A small multi-label image tagger, trained from scratch.
Training: muon at rate 0.0022, 12700 steps, batches of 512.
Rows from block 2, named by matrix and row number. Rows with one number belong to one neuron. Each number is 500 + 25 x the weight over its row's rms, rounded and kept within 0 to 999. All counts start at 0. Numbers have three digits each.
# fc1: MLP up (model.blocks.2.mlp.fc1.weight, 1280x320), inputs 25-49
# fc2: MLP down (model.blocks.2.mlp.fc2.weight, 320x1280, transposed), outputs 25-49
fc1.931:500500500574500437500500420449500500500500500500500539500500443500500500449
fc1.932:500500500500500500500500500518500500544500500499500445427500574526576500500
fc1.933:525456500500500500500500500500452500500500538500500536516500500453500500458
fc1.934:500473500542500500500500500439466500500500547450500500500500526500500500500
fc1.935:500500500500500500482500500500512500411500500500427500500500533500500500500
fc1.936:500500489459500500475482500533456500500500522500515500500500500500500535500
fc1.937:514500500516528500500500500570500536500469500500500500500538500500500500436
fc1.938:466500449500500555500500500478459500500500500500500496500490500500417500500
fc1.939:500500500500500500537500500500484500500500529500500500500566500500445500457
fc1.940:500553500539479500473500500500500500500500500500500500500500500500500500500
fc1.941:500557500516541544500500500500500500500500500467500500500500500500500500455
fc1.942:500500500555533444443500500500500500500535500500500500500500500500500500500
fc1.943:489500500519552500461547500500500500500500500457448500500526500500500524500
fc1.944:500500500574500500500457500500500549500532500527500571500500559500500500500
fc1.945:519500500500527500500500500500500500440478500500540500500500469500500500531
fc1.946:500500548500500484500500500536500500500500500500443500500537500485500535500
fc1.947:500500469500500500500500572500394517500500500500500500500500500500543523500
fc1.948:482500500500531500500500500500500558539556500500500500500500447560520500500
fc1.949:537500500500535500433500500500500500462500500500525551500536500500500547500
fc1.950:557500500500433510500500462500500500491435500500500500500500577500500500560
fc1.951:546500500586500500500500500500500500500548500500500500500549500500500500500
fc1.952:500500480500464500500500428500500453500558500500464549449500500500500500500
fc1.953:551500500508500500500500500500500484500436484464500500500481500500500471457
fc1.954:500500569500500500431500520500500536500454500425500464420500500500424500500
fc1.955:500500524588455500500500500500500500500500529500500559438500563500500500500
fc1.956:500500500500594500500500500500554500500566469513500500500539500500500527500
fc1.957:500500500500500538500500500500500500457488500539500431518533500528500549500
fc1.958:543500500543500500557500500459537500500581500500500500500500500500500463500
fc1.959:500500452547528500500500500500500502540500569477500500500500500489455449522
fc1.960:500500500464447500526500476500500500500542451454452500500500500518542500526
fc1.961:564542494500540500500500500500500500500500453500538500571500462492471549463
fc1.962:464500571500500500526500500500500525500466500558500500457500500500500500500
fc1.963:500500500455500500500500500456500522500500500557535500500471538500500500500
fc1.964:500511559522500500500500463500500500500500489500500500500429453500500500468
fc1.965:500500500500500436500500452500500558533500500500457500500500500500500445500
fc1.966:500500500500500500553500466500500500534500500535567500452500500500500500461
fc1.967:527474500500500500500500575456435500500500500500500500463500500500500500476
fc1.968:500417430500537481500500500500500500500500500472500500500500500500460500500
fc1.969:500500500500500532500500500500537500500500500500500500500500457500516500500
fc1.970:530436562500500500500500532456465500500500500500500542500500500500500500500
fc1.971:500577500457512461500500500500455500500500480445500514450535500500480500466
fc1.972:500500500470500540500500500500543473460500500534500463500500554500500500500
fc1.973:528500500562454500500500500449500500500500500500500500439500500500500500500
fc1.974:500524500394500500500500500519495461500456500500500500500500500500500500500
fc1.975:500500534500500500446500523500500500500524500452500500500500500500500500500
fc1.976:500500500500480500500493441500439500500500500500500500500500500500500500500
fc1.977:500500500583500500500500500500500500500500500500500500500500586500564500500
fc1.978:522549500500503500461431500500470500500500500500500454500542500500480500500
fc1.979:500552500500500500500561538500500500425500500500500546437500500500500500500
fc1.980:500500500500569500500500537500500539500500548500475451500500544500500500500
fc1.981:482551500500500500500500500507500500537500500500500472550562500500513544500
fc1.982:500500414451483419500500456500500500500470500500500574500500500500487500500
fc1.983:551500474500556500500500500439566534500515500500500500500500463500500499500
fc1.984:500528520500500500500440456449511500500500463528500500500500500490466500472
fc1.985:500500500500500500471500500500500528500500500500542500500500500500459544567
fc1.986:500456500500526500500448479500500500500500500500500500500500572500500500500
fc1.987:500500526500570500500500500519500565500500500536556572500500500500500500445
fc1.988:500500500500500500500440500562500500530500555500500500500500500500500500500
fc1.989:496500463511500500542500500467481500454500500453533500465500558479500487500
fc1.990:500500540500500500569500452500548500500500500500500462500500452500500500500
fc1.991:500500500500469500500500500500500500460500562563500500500545500500500500500
fc1.992:500500442500500500500447500500500500500558500500500500500500500543464500500
fc1.993:500500500500500500500500500500500541456500500500500466500500500500500500500
fc1.994:444500560500542500531486500466500500500500500458500488500582500500500500500
fc1.995:500500500500450500460476500526500550500541500500569500500500541500500553461
fc1.996:500473550500500500466500454500551550489500500500504454500500466500463500500
fc1.997:500500468500451557500500500477500467483500534500511500446558482500500529500
fc1.998:500553500500500500500500500552500500500500500500500500500500500500500500500
fc1.999:546500500500500500500500500500500500550500500500500500500585466500500500500
fc1.1000:429500454500500439500500500500431500512500447500479513500500500500500500512
fc1.1001:500500533500500500500427469515500500500500446468500533442569500500500500566
fc1.1002:527500500500500500500500452500471500500468500500500500500500500533500500500
fc1.1003:500500500500500423538500500521500500500500500500500447500500500500500500441
fc1.1004:500500500500550500500473532500500500500500532500500462500500500500500500492
fc1.1005:500500500500571500500500500500500500600431500500500500435500500500500577500
fc1.1006:500500479528500500500522468500500552500500500500500500500500451500500500500
fc1.1007:436500448500500500500521500534559500500536500500535500500500500500500438500
fc1.1008:464500500500448552500535500500500500500500500500500500483500415500500471526
fc1.1009:500461500500500483523500500500500500500500500465500554456500500398500444456
fc1.1010:512500454459468500524500500500500500500459500536500463500538500436500500452
fc1.1011:500500500525500500500500443500548500500500500500500469500500500500500500473
fc1.1012:500500500500500490429500500500500452500454500440500500500500500500500500500
fc1.1013:522500500500500500500500512500500480500500500487483500468500500542500448477
fc1.1014:500500503440500500436500500500447500500500532500500500449500500500453500500
fc1.1015:500445542500500500500500447500500500500500500500500500500463500500463500500
fc1.1016:500500532500500525458500462540524600500532500500500500500500500500485500444
fc1.1017:500492500500550500500445500500500500500500500500500500500510500575500500460
fc1.1018:500500500513500500500500500500500500500500449500460451500539500500500500500
fc1.1019:500547500538479500500500500500500500500500500500500500500520521448500500500
fc1.1020:500500500500500531500445500519500474500500500500531554548500451500500500500
fc1.1021:500500500500500500500500500500500500500556500500500500464500500500500554460
fc1.1022:451500480500527500541500500500500553423452500500500463500500500459439500479
fc1.1023:500500500552500500500500500500500533500500526574500500500500582500465441608
fc1.1024:500500500500461525500452500531500500500523500500500500561505500543542500532
fc1.1025:526500500500500500465500472500500445500500464500500456462561500500528500500
fc1.1026:500500500500500500500500454500500500500500500491500500500500500500500500435
fc1.1027:500530500500500500509500537500533500500500537500500500500582500500500457440
fc1.1028:528500500438500431571500500500500500529564500500500500537432500500474500500
fc1.1029:500500466431455579461548500500500500500500438455500500500569500480500500479
fc1.1030:500513525512500500549500500458519500541545500400500528500500500459500465465
fc1.1031:533500500500500500500500500500500500500500500514500424500500500500550500446
fc1.1032:500500527500500500480500500472500544500500500500500453450500534444500500500
fc1.1033:500500500500500500500500500500500500500518500500500550500500500500500500500
fc1.1034:500500431500500500500500544500500500500500500500568500500500447500436500461
fc1.1035:453500464500500523500500500500500476500500500500500500487500500500500500500
fc1.1036:500500416500500500525500500500500612439500500463500541436547500433500579526
fc1.1037:500500543500500500455441500455447474500551500500500500500500500500500430500
fc1.1038:500473500500473500528500500545500500500500534500565500500529500500500500500
fc1.1039:500500500500500500500500500500500500500500500460466500500500500543500500464
fc1.1040:532500500500500500500500500500500500500500500500488500500500500516500500455
fc1.1041:500500522476547500500500500500500500500453500500500500500531500500500500500
fc1.1042:500500500500500500500500500476500500500500500500500500500500500500500500418
fc1.1043:500500500500537519500500527547500476500500528500500465500552500500579500500
fc1.1044:500500500500500500500500500500500500500500454450500500500500548500569500500
fc1.1045:500477500500473500500500531500500500500500500500500449468500500500500500500
fc1.1046:444538500500500506500500500500500500500500500543500477500500521500500500500
fc1.1047:577500500500500468500557500517500500500500472500521464500500500532500416500
fc1.1048:500500500467500500500543500500563500500500465500500500500500500549500500500
fc1.1049:500500500500452500500434500500500500500500500500506520500500526500500458560
fc1.1050:530500500500500500500500500500473500500465546500447500500500500500476500538
fc1.1051:500500445500528563500526500527474500500500525500500500459527500557433483500
fc1.1052:500500431500500500500500500500500500500500500500500500455500534500536500500
fc1.1053:558500536500434500500444500500556500463482477500500500500500489530500500500
fc1.1054:493500500530500500563500500500500537500500532516540500500500500461500500500
fc1.1055:500500500500500474476496500500500500500469531442500500533535500448500479582
fc1.1056:500500500563500495500500500500500500448500500500473500500500451500540500442
fc1.1057:500500500500500500500529536539500533500500500505500485552469507444500500500
fc1.1058:500517471518500534500500500500500500500500468461500500500500500500466500500
fc1.1059:500500500500500500500500500500500500500500500500500500529532500500500500564
fc1.1060:500500500585500500500500500500500500549500500500500451500500449507500500452
fc1.1061:542500500500482438430500500525500500500500500475519472531500477500531500500
fc1.1062:500500463500500500500500500500500500500500500500500555467528500500500504500
fc1.1063:500500451535500500500571500500500500484500500500500500500500500500500500582
fc1.1064:463431500500500527500500500561500500500500427500500500500500500474500500500
fc1.1065:543559401500500500464500500423500500500473500500500500500500500547500500500
fc1.1066:420536578500539500514500500500484500524500500500487500547500500500500500437
fc1.1067:528500500500500500456459463500500532500500500500500500500526500500500500500
fc1.1068:519500545500549476500500500500500533549500500472519500500500532516518500500
fc1.1069:500500500500523500500440500500500500500500500500500500500500500500552500500
fc1.1070:500500527500500480500500500500500500500500500500500500436500500500513500537
fc1.1071:500579481500500473500500500500500500439466488500554542500500500522500500523
fc1.1072:500570513451500500417534500500578466524500524500546491500540500500534500443
fc1.1073:500468500511602624500500500500500500500500500500458500500500500500500500510
fc1.1074:500500500500570500500500500500500500500500500513440460500500500500500500543
fc1.1075:500500500500500500497500500500568449546500450457540532500500500500500465530
fc1.1076:500531500500562500500500500500500500500539500478500564500500500500500500441
fc1.1077:500500455500500500500500556500500500431457467500500500478521500552500500500
fc1.1078:500500500500500500500500500500500500500500562500500532446500453500500500500
fc1.1079:500500500500491500500500541500533500500500450458500500500500500588500553500
fc1.1080:564540500500500458477481483489502500500534534500500500500464500569524493506
fc1.1081:500500500500500500500500500500472541500500500500500500450500500500500500500
fc1.1082:500500500500500500500500500500500500500560483500500500500500516562500500448
fc1.1083:500500473500500500455500500455500500500500500468500428546500500500500464500
fc1.1084:516524500544500543571500444479500454500553500500500500473500468489500459500
fc1.1085:500535500500528500500500507500500500545521500500500500472500498502490500500
fc1.1086:500500500500462500500500500533500500500500500493500500500520588467500500500
fc1.1087:500500500523500500500439500500500420449500500500500500474447471500450447500
fc1.1088:500500500543442562500500472500500500447500476500500500500500523532562526500
fc1.1089:454500563500500476500500435500500500500500500500500500500500500500500533500
fc1.1090:540500500475500500500500500500527500545500500500500500500500500524500557500
fc1.1091:500500500500500500500500500599500500500500500449500500500563500477500500545
fc1.1092:500500500500500500605500500500500500500399500570500500500562500500500500500
fc1.1093:500500500500500487531500467570500500500500530500500500500500541500461500447
fc1.1094:447500546500528500467500500500500522529500500548500500500490500500500500500
fc1.1095:468500500500500531455500500468500500477500500524500457500521500519478500500
fc1.1096:500500500500500500562500500500500500500500500500500500542500478500500500500
fc1.1097:500422500500539500500500500500500425500500500500500500500500500500484500500
fc1.1098:500500500500500500500500500500480500500563500512500456500500500500544500500
fc1.1099:500500471500500500500500458538500500422424500500500439500500528500500500430
fc1.1100:500500500531475500484500507537500500500500522500500500500500500500500511534
fc1.1101:500500500500500463500472450500487525500500500500500500500500579500500500500
fc1.1102:534475507500500500467500568558500500575500500500500541404500500472500500500
fc1.1103:500520500461479429500500500500500450494500474530500517465481500500500544500
fc1.1104:500500471500500461500500500500449500500500500500500500500551538500500500500
fc1.1105:537500500500500483500500500500474500500500500528500457500500500500435500500
fc1.1106:500500500500500500500500525452506500500500500500500500500572500500500500500
fc1.1107:500500500406483548500500500421500500534500500444445500544500500500500447482
fc1.1108:553471500456500453475500427500447500541500456500500500500500500555430528500
fc1.1109:500500500500500500500500500500500486500500500500500500467500500500500531500
fc1.1110:500500587500500583500500439500511474500500500469500500559500465500500500500
fc1.1111:500484500500500500500436500500500500500500500547489530466500500500500500465
fc1.1112:500500500500500451500500500500500500509500500500500433500500500414500500524
fc1.1113:500471500522500500500500500500530553500500500500547500435481500500500531553
fc1.1114:500481455567459471500500500500527500500525500500500440500500500500465500500
fc1.1115:500500500500474500548500500500500500545500500500414500500500500500500500500
fc1.1116:500500500532527500535500500500540500526567500500500500457610500500473449463
fc1.1117:500500500500500500500500500500558541500500500500500500500500555500500447551
fc1.1118:500500500500500500500463500500500500480500500500500500500500500500500421500
fc1.1119:500538500500511467500428500500547500500500483500500527456565500500500500546
fc1.1120:500500500500475500500460500469500475500500443500500500500500521500500500493
fc1.1121:420500462500500500500555560500500500573500500500500452441500500500486500500
fc1.1122:436500500466500500549500500500500500500500500500500500500500500500500563443
fc1.1123:500500500499500504500500526465500500500517522500500492446533500495500406429
fc1.1124:457500524500500500500500500500500560500500500500500552500454500500500500529
fc1.1125:570521500500500500500500500500500500500472500500500500431500500500500500500
fc1.1126:500500500518500476455500500466500515492537500500592457500500500500491500500
fc1.1127:530500500449500500500500500529500500500500451554500567500500500500500500500
fc1.1128:538500500500500460500500459569500500500500489500500500500500500500500500500
fc1.1129:500500500564460500500500500437500500500500506500500500500485500500500500546
fc1.1130:552500532487500500564401535500500515500500500500539500500500500500500500500
fc1.1131:500500500500431500530500515500500500499473500500500485500500500500500500500
fc1.1132:500541549531500475446500500500500500500500500500500500500500500500433521500
fc1.1133:463500500525500465500500500500500500500500518577480500500560500500500500500
fc1.1134:416441486500500535500500500500500500500500500500500500569500527500500500500
fc2.931:500473571500500500462456500500500500500432500500500500500500461500500534500
fc2.932:500500519500500500500500467500451500500500500500515500500500460482500500500
fc2.933:500500500500536500500500500500510500500500443500500500500566500500454500492
fc2.934:500500500500500500500500478500500500500500500500500500500500529469500500441
fc2.935:500500500500431500500500500500500500500500500500500479561467500443500500500
fc2.936:477542500477536469500459516425473517500527500469500500500500500458500500500
fc2.937:500500500500500500500500500472500436500500500500500500500500500500500482500
fc2.938:500500500440500427558500545500500443506500500500500477500500513500581422500
fc2.939:500500574500500500500500500500500500486500500500500500500500500500500500464
fc2.940:500500525500500500500453531500460500500500500500415500424500500500500500500
fc2.941:500500535500444500500500500500500532500459500500500500524412500500500500500
fc2.942:500544500500424588594500563500500545500500461500500500588500500500500500500
fc2.943:500500500500500500500500500500500500500553500535549500479462500465500500500
fc2.944:537500512500536474478558531500500447559500535460500444470500500500531500500
fc2.945:500500500500500500500500500500500500500500500500561546500500500500500500556
fc2.946:475435477500500536500500500500500413459500459500500453483467500480469542500
fc2.947:500500500500500500500500500500500500500534560500500500500457500500500500500
fc2.948:500500500500500500537500500500500458500500500500470559500500520477500500500
fc2.949:538449543500500500541500454500476500500500500500500500500500500500500500518
fc2.950:500500500500500422500560500500500500500500461583536500444500500500500500500
fc2.951:500500500500500500500500500500500500500446500500500572566500500536500564500
fc2.952:465500500500551451500546500500467438500500500500500458500500475436500500584
fc2.953:438488463500560500500500500500500500500500500500500500500500532440500500494
fc2.954:500558500500578500534458396500482500500500500500506500500500467500500500500
fc2.955:500500443500482500500500479500500500500500500500500500480536500516537500500
fc2.956:500500548500449500500500500500477500567500500500500500500476500500500545500
fc2.957:500500449500461467525456500500500500550500500500544453500500500500500500500
fc2.958:500500500432500468479500500500500576500500500500500557500500500500500541506
fc2.959:537500500500540500500500500500500549500500500500500500500500500500500500500
fc2.960:500500500500500441500500500500500500500500500500500500432500500433500549577
fc2.961:500578500500442456500456442554521533500500500500500500500500467483500424500
fc2.962:537500574529500500500502445500500467455520510476438479500500505563430500462
fc2.963:500517527500500500500500500500500448500500500500500500500500500500500500500
fc2.964:500526500472500500500547500500500500462559500552500465497500509500500500500
fc2.965:500500500500500518500423500544500452500500500500506500548500490500500500500
fc2.966:500500464500517500500500500500500500500500500500522500500500518500500500550
fc2.967:500500469500500544500500500500536434459500500473527413500500500500500500500
fc2.968:500564500500500500500500500500500500500500500500500473476514500469500500500
fc2.969:500460453500500452544500500590463461473500500548500500500500569494489500500
fc2.970:500500434562537500457500500500500500530514500500500500500500500500500500556
fc2.971:500500500500500500471500447500476561500500500500534500500500500507500500500
fc2.972:568457500484454453479500500500563487500500436500459574544549500500565500500
fc2.973:457500559500500467500500500500500500500500500500567500500500486500500500500
fc2.974:500500500568500500500500500500545500500500500500500480500470500533500500500
fc2.975:500500500500500500500500500500514551500500500596471420500538500520537583500
fc2.976:475464500471500500498500456500500500500539470500500500500500500599500500500
fc2.977:500448500450500500394500500500500500500459500468500500500500500500431500500
fc2.978:500500483510463500500500500500563506500500529500572500485500463500500594452
fc2.979:451500500424500535521473469500500438500500500500500457500500500500544500500
fc2.980:454500500500500500500500447500500500500500500500562500500500500470500500500
fc2.981:500500523474551500471528529500500449500500470500500500500500539500500490526
fc2.982:500500561534500500457477500500500500520500500500500461500500500500500458519
fc2.983:433500536500500548500500571528543525500500500500500500526571542500500500500
fc2.984:500500463471500500439500500500500568500523555500500500500500482500500430532
fc2.985:500500500500500500500500500500500500443500552500524500500555500500500500500
fc2.986:454465500500500500561477428500423500446500500500500500500544482500500500500
fc2.987:500500514500500500500447572500500500500500466500500469438500500500500500500
fc2.988:458553500524524520500500500429500500409500500500500500500500500500500500500
fc2.989:500500500482500531500536500500439500500500531500437500500500500500433500500
fc2.990:533561500500500500500431500500500500500500508500464500454500444500500542500
fc2.991:520500500500500500500500500500500500500462500465500500500500500521500500500
fc2.992:480500500481500563500500500500500500500500500542500500500447431500500484500
fc2.993:500500500465500500572500500566500500500500435500527500500563500500500500500
fc2.994:500500500500435500500545437500554445500584500525500500500470547500500554500
fc2.995:500500438500500500500500500500500500500500500500437500500579449500500500500
fc2.996:500492500539463500500427566547500500569500500500500500500468500476502500500
fc2.997:500500490500497500500500500500500521525500500462487500500500559534471454500
fc2.998:500453500500500500500500500426500500500500500500500521500548467500500500546
fc2.999:500500500500500479500500500500500549500500500500500460500500500532500500500
fc2.1000:500448500500473500500578500462558500500500500500557500500462500500500500500
fc2.1001:500500500500533556473500500500493520500500500500500500500437526500500500436
fc2.1002:558500500527500500500500526500500500500535500500500426500500500500500500500
fc2.1003:530500463500467520452425533473500500500500500500500500500500500500543455500
fc2.1004:500500500500444500558500575500500500500500500526500500500500500494500500500
fc2.1005:500500500500413500500500500500462470562500500500500512500536500500500500500
fc2.1006:500500492500500500500500500500457453500555500500500500500500500500500452500
fc2.1007:500500449500500500500500500500410552500528500500484500500518470500510548500
fc2.1008:500500500500509541500500574500456500500537500500500394592500536500500500500
fc2.1009:481579500500436500500451491500500500500500448464500430471500474500469500450
fc2.1010:500500555500500500500500441500472500500500465509593500535453550467500500500
fc2.1011:500500426500500500500538568500500511500484500563500500459540437523500500500
fc2.1012:500526500500500500500500500500500500500500500549500478500500446500500583500
fc2.1013:500500500500524500500450500500500562500500480500500500500500500500500500500
fc2.1014:500500500533500500500500500500481500500500500500500500465500500500500425500
fc2.1015:500500500500443500500500500500539500500454439532500500545500500467500500500
fc2.1016:470500500500500449500500500500481500500420500500500500464500466559500500524
fc2.1017:531500500422500500565500500500555569471500470500500500500465500459500456500
fc2.1018:494500500500500500500500537500448500500483500500500500554500500500550444500
fc2.1019:538443500468472500552500500531500500545550533500500500500500500500500500500
fc2.1020:500500500500500500500500521500500500573500500500500500452500500500500516500
fc2.1021:500500500500439500500500500468500500500500478500531585500500521563500542500
fc2.1022:500500521500420500494461560426500500500472500500448553500433466500548500500
fc2.1023:500500500500464441500500454561500500500500468500500531500500500541500563500
fc2.1024:500500500500543500500500500500500500537500500494500500500500518461500500500
fc2.1025:500566500500500500500524500500500536500500500575500500500402500500500553573
fc2.1026:500500500500500500500537500500447500500500500539500500500500448500470549500
fc2.1027:500500500500500500500446428476500500500500469500500500500500525500500500500
fc2.1028:463500453500500500500455500500500500500500476500500500500500500500500500413
fc2.1029:500500447500500500500452500500500519514500549460500456500500500528500467500
fc2.1030:500500450549560500500483500500449500500500500500463500431466500500528500500
fc2.1031:454500500530500591472500500500500500500500500500500500557500500500500500518
fc2.1032:500500500500500500500500532500500500500460500500542490500500500517500485500
fc2.1033:500500530500500500500500561500500524432500492479500484500500538500500547500
fc2.1034:500470500500500500500560500500460500481559500500455500556500500500500500589
fc2.1035:500500500518500500456549500493500461531500500500500500526565500500500500500
fc2.1036:500500557500500431500500500500500500456500500510500444500438521500500500500
fc2.1037:500500500500500500553500500566500500500519500500500500568500500500500557500
fc2.1038:516500500500500500485500500500500500425457500500500500553500539478448500562
fc2.1039:500592500500500500500474500500486544500500500500500440453500500500500422500
fc2.1040:484500500440567500500500500500500500500500500500500535500500511500500500570
fc2.1041:483420534500500500500500500481500434429500446500500500500517500500532500525
fc2.1042:500500500544500472561500524500500500500500500500500500500500500500468500577
fc2.1043:500500500500470432500500500461500500500528500500500511500453500500500466500
fc2.1044:500500500408501500500500500477500489451500500500500500466500500500500471500
fc2.1045:537500500500545500500500449500500505500500500500500584500500500500586545500
fc2.1046:500500500500500463500500500500500500560598556500475520500500500538485468500
fc2.1047:500500500536500506499500510543500500500500500500500500500500500567500500528
fc2.1048:500500460500500536449500530500500521500500500500500500500538500500500500454
fc2.1049:500562500496500500500500500500500500435500500500500500500500577500500500500
fc2.1050:500500466521500500500500500500500500528500500500559500510500500500500500392
fc2.1051:550500500500500500472500473500500500500500500500500500558475500474471500538
fc2.1052:500427500471500500500500500500500500461500500500448500552500500500500500532
fc2.1053:500500467549545500446500500500461500500500542500500500500500541500500500500
fc2.1054:500592500500500452471500500553500484518511500500500500500500500434500500500
fc2.1055:500559500500500500500458500563500500500500500544538500500500454500474500500
fc2.1056:558455500500500500500449542500500500500500456500500500500500500500500481500
fc2.1057:500500500500500457579500500500500500500544500500500500500556447571500500500
fc2.1058:458500598500454500500500500500500500500500500500500500500500546500451500500
fc2.1059:500533500500500500562500523500500500500500500500454500500500500500500500500
fc2.1060:500533472500500446500500500500500544500500500500582500500500500455500557500
fc2.1061:500500500500500500500468500500500500534500500500500518500500559500500583546
fc2.1062:554450500500539559490489500450500500500500500544500500590500500500500500500
fc2.1063:497500500500460418500500574500500500500439500500500500500500583500487477500
fc2.1064:500500500541521500500500500500500485500500473500500500500471500500500491500
fc2.1065:500500500500500500500500500513613500500530500529500500558530500539500500547
fc2.1066:500500500500500500500500500500500500440500500500480592500500560500440491546
fc2.1067:452500471442500500517565500500500440500530500444500500485500500500500544500
fc2.1068:500477500512568500469500500500500500500500500500500540471500500500500500500
fc2.1069:500546500500500500500577500442500522500487492500500500500500500500500500500
fc2.1070:500500500554453580500442473500494471500500500500500481500500500500500500500
fc2.1071:454466500531500500461500466500505500500436500500500476470529500500538500500
fc2.1072:500532500500500500442468500539500490500556500500472500500470478500549529500
fc2.1073:500476500500430413500500500500451519500500500524500500500500522500500500500
fc2.1074:500500449500500500500441500560500500500500552500547500500561559433500500500
fc2.1075:461500500500472456473500500500500527500473500500457500500469500526500560500
fc2.1076:453500500500500500451500500500500450458469500500517500500500500500500545500
fc2.1077:500480500456539500500500500515500500500544444500500500500514500500450523548
fc2.1078:514500500458545457500500500500500500462500500500500436575545531426500443500
fc2.1079:500432500500500458500454500500500500500500500500500500484500490500500521500
fc2.1080:500474481500454550511521498500500452502500500500500500500500500525500500500
fc2.1081:500500500524500500500601500454500500500500500500576500592500500500500500500
fc2.1082:478500500500500601500500500500500544500434500500500500500500500500500500500
fc2.1083:500552500533500500500500500500500500500500500500500500500500544640500500500
fc2.1084:471585542500500552461512549500500500500445441437456500500500500539500461466
fc2.1085:500500500500500471500500500500500510495500500500536466516451500500500459489
fc2.1086:500500559455500500500446500500513500500500500566500500500500429522500500500
fc2.1087:541500517500500500500500500500500610500500500500500500500500500500500568500
fc2.1088:500500573500500500434500500500527432500500500500500500500500500480425500500
fc2.1089:500556445500500500500500500524500500500500465500464500500580500500500500569
fc2.1090:500500500525500475500462500500500500500507500500523500500500500500457500500
fc2.1091:500557535497500478500500568468533500500500500500500500500550482500500445500
fc2.1092:500500500500500510454500500500500439500500452500500500447500500500500500500
fc2.1093:500500500500500500500500500437562441503542500540500566500500500529500500500
fc2.1094:500465530558500500480500529492500466500528500476500407531500512500500500526
fc2.1095:500551500500562492449500500500500500500500486500500500500470500500500500472
fc2.1096:500475500454533500499500540500500589473500500500444467500500500500475500500
fc2.1097:500500500528500500500500500500553500474500408500500500500500500556500500500
fc2.1098:500500500554500500500500557500500487500487500475500528500500526500500500500
fc2.1099:500500500472500500442519469469558443500500500500500500500449500500500500518
fc2.1100:500563500484518500500500517500500500500500500500510500500500500500500428500
fc2.1101:493500500500444500500500500500500449500500500470500500439500560555500500500
fc2.1102:500542474500500473500500500475500556500455500534474500500500500500500455500
fc2.1103:500500500457500500500543500500500500500500500500517459500500500565500500564
fc2.1104:500472500523500500437500500500556500500500500500500496500500500438500500500
fc2.1105:461445521500493500465500552500500500500437476500528500500451500522500500500
fc2.1106:500500500500500500500549469500500500469500500513500460500500500500500500500
fc2.1107:500500500500500500500500500484500500484500500500500500438500500435500500500
fc2.1108:500459500505536500500454500500500440500482500500422500500463500500550468511
fc2.1109:500500500500500500500500500500469500500500540500500500535566500500500500500
fc2.1110:500500500500548500500524500500500564500500468564464500500500500500500500500
fc2.1111:500565500552500577500500500541500571500500500500500500500500449500500500500
fc2.1112:500500550500500500500549500500500500461500550453500500500500500500537500500
fc2.1113:450441500447500500500453500500537500565479478542500500500500500484500500486
fc2.1114:500468500500500500500500527553500500500500500500500547500500500500500500500
fc2.1115:549500500500500500454520500500500500565500500407500500562500550500500500500
fc2.1116:466500500500500489500455523500572494473500500500500453500500436521500545545
fc2.1117:500500500599500523500500500500500500474500500500500500500500500559500500413
fc2.1118:534500500533500500500593500500434500522500500500500500500500500500500500500
fc2.1119:500500500475464535484475500500470537468507523500480478533556500500500500420
fc2.1120:500500500500500537500590500500482500500500550500445500500500542542500538495
fc2.1121:539500500500500500500478500500500500500500500532500492545500500500500500500
fc2.1122:605500500500490500500500500500500500500500500500453500500500500462500500500
fc2.1123:462557463521500500500468500509500500500500510500500494500500500500562500500
fc2.1124:500500500479500500556500500496500500500500500500500500500529464500445500500
fc2.1125:500500500500546500500500500500500500580582500553500500479564500500500500500
fc2.1126:500508547500500453500451500500510419566500500484475500500438462500509500500
fc2.1127:500500500541513519500500500500507500451500520500528470527500469500500500565
fc2.1128:500500500500582500500500500500500500500500500500500500500512500519500500500
fc2.1129:426455500500500500458500500561500500500500500500500500470500500470544472500
fc2.1130:500500500500500524500476500500500500500523500500500444454500500452500500500
fc2.1131:483516500500506500500449500519500500504500508500500500500500500527500500432
fc2.1132:500487533500500500556500500474500525500434500500451518500546500500470500479
fc2.1133:500500500500526500469500523462500500500500500479500461500500538500500500500
fc2.1134:441541548500500410500500465526500500500512529500500500500500500500500500500